Rows from block 6 of a small class-conditioned image flow-matching model, named by matrix and row number. Rows with one number belong to one channel. Each number is 128 + 32 x the weight over its row's rms, rounded and kept within 0 to 255. All counts start at 0.
After each channel's rows are labels from the 100 images, of 14976 (inputs lightly noised), where the channel reaches its highest value: "strongest on" is what is common among them; "patch colour" is the nearest of a few named colours to the mean colour under the peak. Only what is clearly more common there than usual is listed. The data: procedural textures in two colours, tilted and lit.
# convs0: first 3x3 conv (model.mid.2.convs.0.weight, 256x256x3x3, each kernel summed), inputs 156-207
# convs1: second 3x3 conv (model.mid.2.convs.1.weight, 256x256x3x3, transposed, each kernel summed), outputs 156-207

convs0.127 [ 26 135 126 136 147  84 114 159 118 124 120  87 115 126  63 115 125 171 127 129 148 113  88 139  96 118 136 139 137 112  88 165  59 190  73 125 118 125 150 154 190  57  83 145 133 135 149 143 116 162 109 119]
convs1.127 [143 110 170  67 143 104  56 194 140 168 173 145 102  88 119 184 104 113 145 105  98  89 138  96 113 105 155 112  92  72 101 109 140 115 173 139  79 113  89 140 142 164 109 188 115 129 128 125 129  58 156 139]
strongest on: black; ground colour: black
patch colour: black

convs0.57 [ 99 127 156 117 161 145 167 123 112 150 172 154 136  93 106 104  96 122  55 164 121 135 168  62 132  91 152 115 157 160 108 118 112 181 149 169 126 130 123 122 171 126  55 111 145 118 203 215 179 124 119 128]
convs1.57 [198 176 102 108 122 148  89 141 135 158 132 141 183 131 109  96 145 101  76  81  98 126 103  86 131 177 129 165  95 151 138 187 119 163 137 164 120  84 188 120 108 107 138 147 127  76 151 153  80 138 126 121]
strongest on: crumpled; black; ground colour: black; red
patch colour: black

convs0.30 [105 120 118 139 122 152 110 114  87 139  91  92 178 103 149 135 182  83 136 109  99 179 163  50 134 133 147  84 114  90 191 159 134  98  95 163 131 141 104 143 127 129 158  99 143  97 172 144 142  79 123  90]
convs1.30 [119 101 177 128 110 156 105 127 118 139 121 105 110 197  74 176 149 126 116 139 120 156 117 150 103 171 114  90 139 121 159 151 146 112 103 178 114 135  48 111 152 157 140 106 136  90 162 129  72 113  82 155]
strongest on: crumpled; black; ground colour: black
patch colour: black

convs0.107 [115 170 110 137 111 133 163 170 114 124 149 122  97 102 117  72 144 133 153 136  99 242 153 140  96 128 115 157 141  86 107 151 101 161  70 172 161 111  66 114 154 183 182  76  83 142 114 154 150 150 100 135]
convs1.107 [ 87  96 136 104 124 176  87 137 155  99 147 106 118  63 136 158 163 116 115 142  82 109 117 147 185  69 140  97 178 130 127 105 116 152 223  99  80 141 140 166 156 142 123 118 108 154 197 121 127  76 138 148]
strongest on: black; ground colour: black
patch colour: brown

convs0.182 [101 171 168 139 140 146 111 147 145 159 192  69 117 152 151  77 161 113 115  66 116 131 102  83 135 137 151 125 148 153  94  95 134 153 175 206  96 162  91 113 139 134 105 142 129 168 125 128 136 147 169 109]
convs1.182 [129 138 119 124 154 130 118 120 134 112 107 127 138  88 158 138 151 119  87 142 170 145 140 151 135  97 137 126 156 100 127 146  96  55 101 126 169 107 152 194 148 142 103  80 149 100 129 157 106 138 118  67]
strongest on: striped
patch colour: brown

convs0.231 [ 83 167  51 128 138 129 110  95  94 154 136 141 191 172 180 179  84 142 126 110 123 125 135 164 159 136 123 121 136 107 139 118 137 125 133 171 130  62 147 134 151 125 177 117 114 199  86 118 106 147 123 152]
convs1.231 [130 145  99 112 155 148  90 211 143 183 183 149  83 130 112  97 164 129 107 145 175 141 101  93 118 142 135  96 126 112 131 148 136 158 133 101  88 120 153 224 186 122 122 115  91  49 157 202 142 131  84 128]
strongest on: rays
patch colour: pink

convs0.52 [ 98 138 125 149 116 141 119 114 122 143 146 154  97 119  87 131 112 135 112 135  88 117 174  83 154 152  91 113 135 114 112 141 137 189  59 160 175  99 113 119 147 120  85 167 161 144 201 221 164 102 115 178]
convs1.52 [183 163 140 180 114 161 120 128 133 132 124 135 184 160 131 102  98 132 122  90 157 159 146  76 108  95 136 152 150 139 141 188 157 179 157 126 147 165 112  97 143 143 103 135 143 129 109 169 130 208 147 109]
strongest on: rays; brown
patch colour: brown